Rows from block 9 of the encoder of a small masked spectrogram model, named by matrix and row number. Rows with one number belong to one neuron. Each number is 128 + 32 x the weight over its row's rms, rounded and kept within 0 to 255. All counts start at 0. Numbers have three digits each.
After each neuron's rows are labels from the 100 clips, of 14848, where the neuron reaches its highest value: "strongest on" is what is common among them. Only what is clearly more common there than usual is listed. The data: synthetic speech, music and everyday sounds put through simulated rooms and audio effects. In brackets: how many of the 100.
# fc1: MLP up (encoder.blocks.9.mlp.fc1.weight, 640x160), inputs 80-159
# fc2: MLP down (encoder.blocks.9.mlp.fc2.weight, 160x640, transposed), outputs 80-159

fc1.438:156135156107163185135086069164159074114172145107140108121100181093140172138136110144141121081104161157102091109156126150120116129113164133135075093088132162100104152102163152164086136161135145056113168076139106155141113144167105170155102123
fc2.438:152142078169152153087122099146148120134146112104142127161181094079177087096081170144132111137115111155130173081176119189091144084153089120155145121126169101124163166154152124145134135117119167121205128119127109109121104110126096148090114092
strongest on: ring modulation (31)

fc1.389:141116153105141123085181100061138131129110133169152192148156155060091105131102145131176153138096105132120053099098154150067125158087134136193161105112160123135085091161070116104210139069118166098153142146069153107077128090139163131144135120
fc2.389:145132155104088145073081150139100149174083131144115143109169147108142162144134145105085075146171105078161165148122120193105148103113121095178093177149120170078136161131096198112128123137081177145116120170160136158094120083068089165180141084
strongest on: everyday sound (59); number of effects: 0 (50); reverberation time: dry (41)

fc1.307:110136102156141112117120104138154066138126130142171087080066152128125169154123121129133150151144134150151129127075074077106127141141134095098110184134124081128162140096184091133153094114109124119120055110112173130155125068114107191085125063
fc2.307:162138137118178201050094150145119128097189079123161176192130107123098069108114124095129109113138159151156116112109095105133089101086063096086143053093186147139139154120075116112216108168134116145112154143154106074103105190157150141136122176
strongest on: everyday sound (98)

fc1.470:149069187158168192108168183173126124118149059176111098134106101124110144218094156103057093104103134087120156132148119195108098127168157184118136131139181150137146158088126190138128198154139144152101169192107147109158118192107119144094157170
fc2.470:102154109113159171129182093161145192125127089129128147088114085119105150114141155089109125165117100121174081130141170142138153154125085105063062129135101169129140171140128122109081162187128169126139160127129130127112185171081154125121100152
strongest on: dry (60)

fc1.103:138121144161077130158140094143093116118140110157109175163173153089166115068070125097171150166084111109167118111158100078155091113117119130144163080094137157116097175089128131104147170137109109142142122143082132172136143115131152115072148125
fc2.103:079145143091120154123121162146143106116153135098190158176149107140109147213117099170134118067058113121165125095093112119160144122086104109150089121118188158109150161091110127049072137168159123155149179133115140157098123124110150155134190129
strongest on: dry (59)

fc1.472:131140120126107127130159083073112138128067121112148148114137127092139145170082069169136103133063123081139122136135054123111141088131139113104095166116162072130113148111107115095086133095096097193164141086148127185150132155106148149139169137
fc2.472:121143128159148147139109187128186114186106163117133104146130143093160145109118153080122110105091160119095134120147188117133107202108111104139162111138123169154129171148075146120157088149115089053053063132161125145171087113107155077104146135
strongest on: dry (74); reversed (34); distortion (32)

fc1.110:169163100150093125119125149140145149072115144122144101084112125080119146117070144155158081183122104170087169173144162174115204104045144149143183126100113123112099121165113135129150126199128174130122136143183110130134139128137104124159163163
fc2.110:115151110172121042096147137106086135121150084165104162063146143151101155154113113128121161135209198122197148092099112180176114088141071107128145099137087184138079088134067117105106125102099085094113151169108124130137141124161095115118144160
strongest on: speech (82); dry (48)

fc1.46:131053106136150115078161118143070108128126116156084109176059099115135127096211226166121114134095130136101065179122121103135078102174163123166173137137139086101111119143113142117144159081103170054141137140123163123133086117162222153142068108
fc2.46:118147163160104112148078117106171058180149159126118130079079128150120193100090097138109079119116143149138117153086097120123073116075105146126061099118150157100099142139125107157158122163130112123138114140147148139176157115165157080089198130
strongest on: band (65)

fc1.60:158051148165142080147135103139143099125108127150147178137170046109135126097095145113106084113109134150194125100148098156131129148125128153139170056097176152128121087103161101160173126175081160143147063096142113124107115105077133179101144111
fc2.60:101119128128159114103109146154124177127145163154113092203131090099110103098138089182112154130108110091141114178147101120164070169133174071145123135144109140163055169147166115089101146098124119130111142113120111100067119146142117192150158140
strongest on: everyday sound (58); dry (41)

fc1.271:113104104134097164106163143106124145141091073153103157083061097111138110105162150186135093110138126151082125102174083033122113114135172127066121120107181132127140088162101131125120219086193115082163155079147123155146135166123132098122163165
fc2.271:157130119156181067142133134150111140109102140125190116122177111147156133127175151108142050119166101085148063121138111125092113091117128110131174130095105170186116085107159129101132191094130198114106123182121201147098139108107039165081102122
strongest on: band (99)

fc1.434:130132186133122131148168125135137093122118172092148068163079073132093142097151145094044142070123185192152159079128191128106180143118102132166172137171122120115156125101138134149112163131147136132136114106068098100105153122077061163104132171
fc2.434:099165149175046170126129134118170125089148082115165118156115083148128142197129140107076123117170116138136119103152097144117096111174170102115078142123145065107140152161142189123170098152150103172156154100130116171114129164167150153099186143
strongest on: long reverberation (69); everyday sound (62)

fc1.521:152188115178137175082088138085178111126115078151220154096143161100116107155114122186175118141123142135145164114131042136116164091110185139161138140097167164109114141159043134168132117117100152124135107115129125127168154137193123081089108136
fc2.521:119110076128194157129125123126086116162089149101167115062135133163100115110095129123161117091101164158100117093111138201165082185119091118143155104140109161081133113138141079158097158149069204144107118178149124129080160109061136167142139127
strongest on: dry (63)

fc1.260:175131123099097123180125141184151107129142125113102169142155166086183126144126147158137143044178100174127142182094104185159132144119179144111128095133111139124115088141131128098113144151120200176122152124128142118123156127166127107097110126
fc2.260:168082151142127152170141112128119140135157111116085114095198131081141091156113085108079117116137135158119113132139078093106149086148161092144090087064163162084117143083131104150080134088100169110120124138110161128127179134112101107114109107
strongest on: drums (52); dry (45)

fc1.539:151111162154121101100081128094202079142145144064105159129191089120127121176123148187107135218115171160118104201168098101103194107091114105157112112120172125071097148154152141140081107151108074098133176106174139155105124156104077166167124084
fc2.539:069126128127101167117130119182121109153138119175137091134095141124132159051108078081139143098142108103128119136157141119115108154170100171106139123168071154159136082080195146137095117150118146141132131110108070071157163197106131159110118141
strongest on: dry (56); wah (30)

fc1.379:141177074128147140134130144159120095159173164162162148171136060123111119057113168117107075119157126174076107124140150144148122204152158108121129154151114142109129100111120100143095158131207096140176121175117110165100144144148230108136064132
fc2.379:156100163109119171154139118099107184120090139201193116142096174170150101169111099102069157086111143085222161154146117135043059128102128135145041146103123191136108124160136181121128142115107131149156141160138146110158093094163145163102165094
strongest on: long reverberation (67); reverberation time: 1.2 to 2.4 s (40)

fc1.283:071108077129132122129156039160133190155148116140140090103144105083080131163154073125073198095163093074098099123112114118117111128082113177145138032174154182120140100095125154138168117121153115100076133168193122147126150138106142119109154125
fc2.283:095176178153131109081142104094125109118151152144090082114096182154132156148091114130058124112117129126090125093091079136107152151089122145085117084111102211109188096080104157110187138134067104092121127123141127126110170179123147159168097168
strongest on: everyday sound (52)

fc1.555:156181087090122150118128099139063068090121199111142142140110097075153167163134083167164131088117107077140153145116094124111074099063175105105148137093155095153136116111119167128190149103128112147084110117165140174063127093077123103062157146
fc2.555:148183140141137098099122213163179176169059156150129139143165152118154101112119135092136154122157146116130101120115133120184176122095151153157148149121111097159167109061124153097055146031125113116118126084061139116100081153085180112167094155
strongest on: everyday sound (93)

fc1.291:125096122108179146113163159112109149118117089111142092067156112133188122155170185081152087117181073109140118133170136159184113113164209096186151150116080133157138140167122160091121139119131105129156118152178073133178163120079137104156136072
fc2.291:104166140149114150118130100163103103149140158108172175136039180157147097119081097164183107086150157118126122178087093090099121165091102112075122158148238162110115143123083115146132110158105140128111142132142160131089111123141107165181152184
strongest on: dry (57); wah (32)

fc1.44:132145125138172120119132118160107113095122156113197115153127174105140124098130108110152120082128059042104139117151115148122079123140148106141084078187128153145098128136105127128108129115161096125187130146148128106128151140092145172096175141
fc2.44:101173175154109114105096141149167121155113126133174120131103108128148111099112155119153119094098157075141130089193164159112105139151142132141059109121093144147102143099103097135050131130175126104092121144118076114149128219095146223106176159
strongest on: long reverberation (75); reverberation time: 1.2 to 2.4 s (52)

fc1.633:079208149186119131118075100147083126112114131092120113175073130073112097100074109099135148086108104110173169142109116081109127078139133144118138137113168126139164202156078081159154102109102110102150174190065174104078146110118155123158163152
fc2.633:162069137105114089098137107095142118171108087151142136137170106170112206156194076105153127144139130164107117105167144186184135158131147105069118114125097176163066138101172139104098211117152107089152171099157112143173106131158131125119135128
strongest on: dry (56)

fc1.61:095163106081198101137132086189134115105150129111112133176127157182069108168111130144185078082135146150129121141097097138162135193104157141078114187120080101195072137173102151131160112111161135103149142163124104124091071105135104178130124123
fc2.61:172096156140135160176104192111164159147113156111096148152198099142183090129123111151084109097145076106117079130155078104116127133124155121197100103175147118117147130120074104071182118118111106107173120157028162146142165111156160128106131176
strongest on: band (68); dry (43)

fc1.428:114120111098121125128191120107087112091107169086091094134208217135109115090104155127138148085135108045178208104147138141112103141108116144108152127101117092143151101104048110135150130130191164133154154100128095158163153144069117112073180166
fc2.428:133181144165116127193138069091091153101094069168074131184135106142129155142124097122130138137125152081141108071150106101115124170122114105163112065163103165192096154101067103115117177162105136168093097137102119150092129105139114197145154140
strongest on: drums (98); number of effects: 0 (63); dry (48)

fc1.624:122141149136095150112115141164108138130115110133103069125097111123107187096103147184092178148095101134058130148176067127071126185081127128077132104079174110140134083088107123174142130093099168183167062102094145136168122148161122108108141098
fc2.624:089173069138134133152097145144134110146100092212165095149129099102142104114120126161129121118204145154116154140111168159148120091095089154135112112139125125113146151143103181103156082124025102132071110140039102134201130122143144121104155137
strongest on: everyday sound (67)

fc1.324:095134172133115121125162145123107082195059121125157088114109101119127170147145139116140100098160121110143185145091214134054218133099072180106102120114103148097180138142163124128162117136087091116172120090145151174097112132144123126110131106
fc2.324:174098116126127197085071082138142162107141109183133167164164156158139046132120118102107140139151161148088072089142063131153089147173105042139120141163131119120069093108099099135148121132182165125072080191137109064116126121130143142147157132
strongest on: drums (55)

fc1.209:151084133128122135109096104125152101142102122082156076126138116063070089140115158134106162093150100089113155167157113112132102176143126125092109156145126154144118166140142142124149116100128097131120166155134140170156216089141106136128066173
fc2.209:141105122135175147107172126143108117157137038099125080092172144159091122126099098135081105103104062132120122083116112148174166113170150165141138183091163151132095158167137115132156130118132119155154198123135120162170167078202134127111069117
strongest on: band (50)

fc1.170:093131152119150171167127139124132144163124150127159083161136172113139101170117124096145136118149131141119067138178116174126148131133112171205129111129182135091106127159158095113124116157188154124138107174128185130096076128159117158093144164
fc2.170:101146089117152127113178104124088101119130194125082113124169124153200092085143095066113125067124142116128119202113122136092115194142095094152145144103124101148108076156106126121114113124075138147114111087112142142145076072237113132123170102
strongest on: long reverberation (90); drums (73); reverberation time: 1.2 to 2.4 s (49)

fc1.368:143126130126058166106108174159166129120118113143089141175129187091128144118133122142202071130136066131087120173148167121197161128148115096138079120091163077128170030144107151099103168144192093170094171187083101112187095150157152100119126112
fc2.368:050116130130211103126097130142127173133089154182216130124168103128081123118161106073122130128158111131130109106116145096126113177148111098127185168139087156121065127144125160144136139156086099143095087067189126140150144161067059138109164160
strongest on: band (79)

fc1.263:152169101125108111121072155163092099080145124144124087154125097104140095109105069112155082148157126131132143124137131166143168112116110129116091183167137056100185109118111108118143129141138141169115128126072169138098116176155142172147123126
fc2.263:100117126145105135091177116085098082103120145151134081140217124110117131096136135150097131174127132146103150159208072113098145048134066204133149109120131119105098137124169139130114115086095154109153176163151128142136104118114170082092151076
strongest on: long reverberation (91); reverberation time: 1.2 to 2.4 s (55)

fc1.481:134115159114104109116148138109108173175145120170137126120107120088060161086151183090206184090158105120098064142147136177140140087107112153154115201093127127064136150120141145184137136168125098128145096182090104140063071122117166093155180118
fc2.481:190158115188130172148126060152113128154072144127101102135069142119101156076121132070098061139079133153176095109139126133126145081141129160138135097097160144031151153083133115117128184105127187081156146163094162124098170123088140115136090094
strongest on: ring modulation (32)

fc1.583:123139123164110161195114088126092138155143120168176085114096121164142135174152152126166130134112113175199153098179154177109181143143136157228104091188104174133183118122169138104189167129159119130126091141166182146116087112127195122139115139
fc2.583:147108077111106119107182120147129141126090110122078134207169106142107156128175101149126150151138123159100114137073125109133111093172116166143145169123146172172062138177034138107134122126132118123134096167123071145101101088118075125191101161
strongest on: drums (69)

fc1.526:158132148100082128122124091105117083135142165164137140139095098099143128142125121125128124132180147185085151086172180068133158133160144118189133097070168114124114082074179140140156177127202153122085107061105094152213156132189203118104111116
fc2.526:109172113183132126119135172073102158153137151144116117100172148158122158079134132152121098146099095108119165105044102155100168171155141116133148189158099165140169098165110071142123119061067168152193127110165148101074109142109158134162121097
strongest on: band (54); dropouts (32)

fc1.199:190087199118090149121064150106140089143148082132141200167151086132088109161124133146171141156123109155134122156148198136127151133082070143185141139119182088121114141141109072061119094084162188185162075142153097148096131152128099166134112068
fc2.199:121172114135150064121120144140174103109111198109125138167156141139064167119131193087107115120069134154124112143092094143115092131103130160099136106080102070138131153096160137183145093156097104107121124197112131124078111126156102184164150159
strongest on: band (89); number of effects: 0 (64)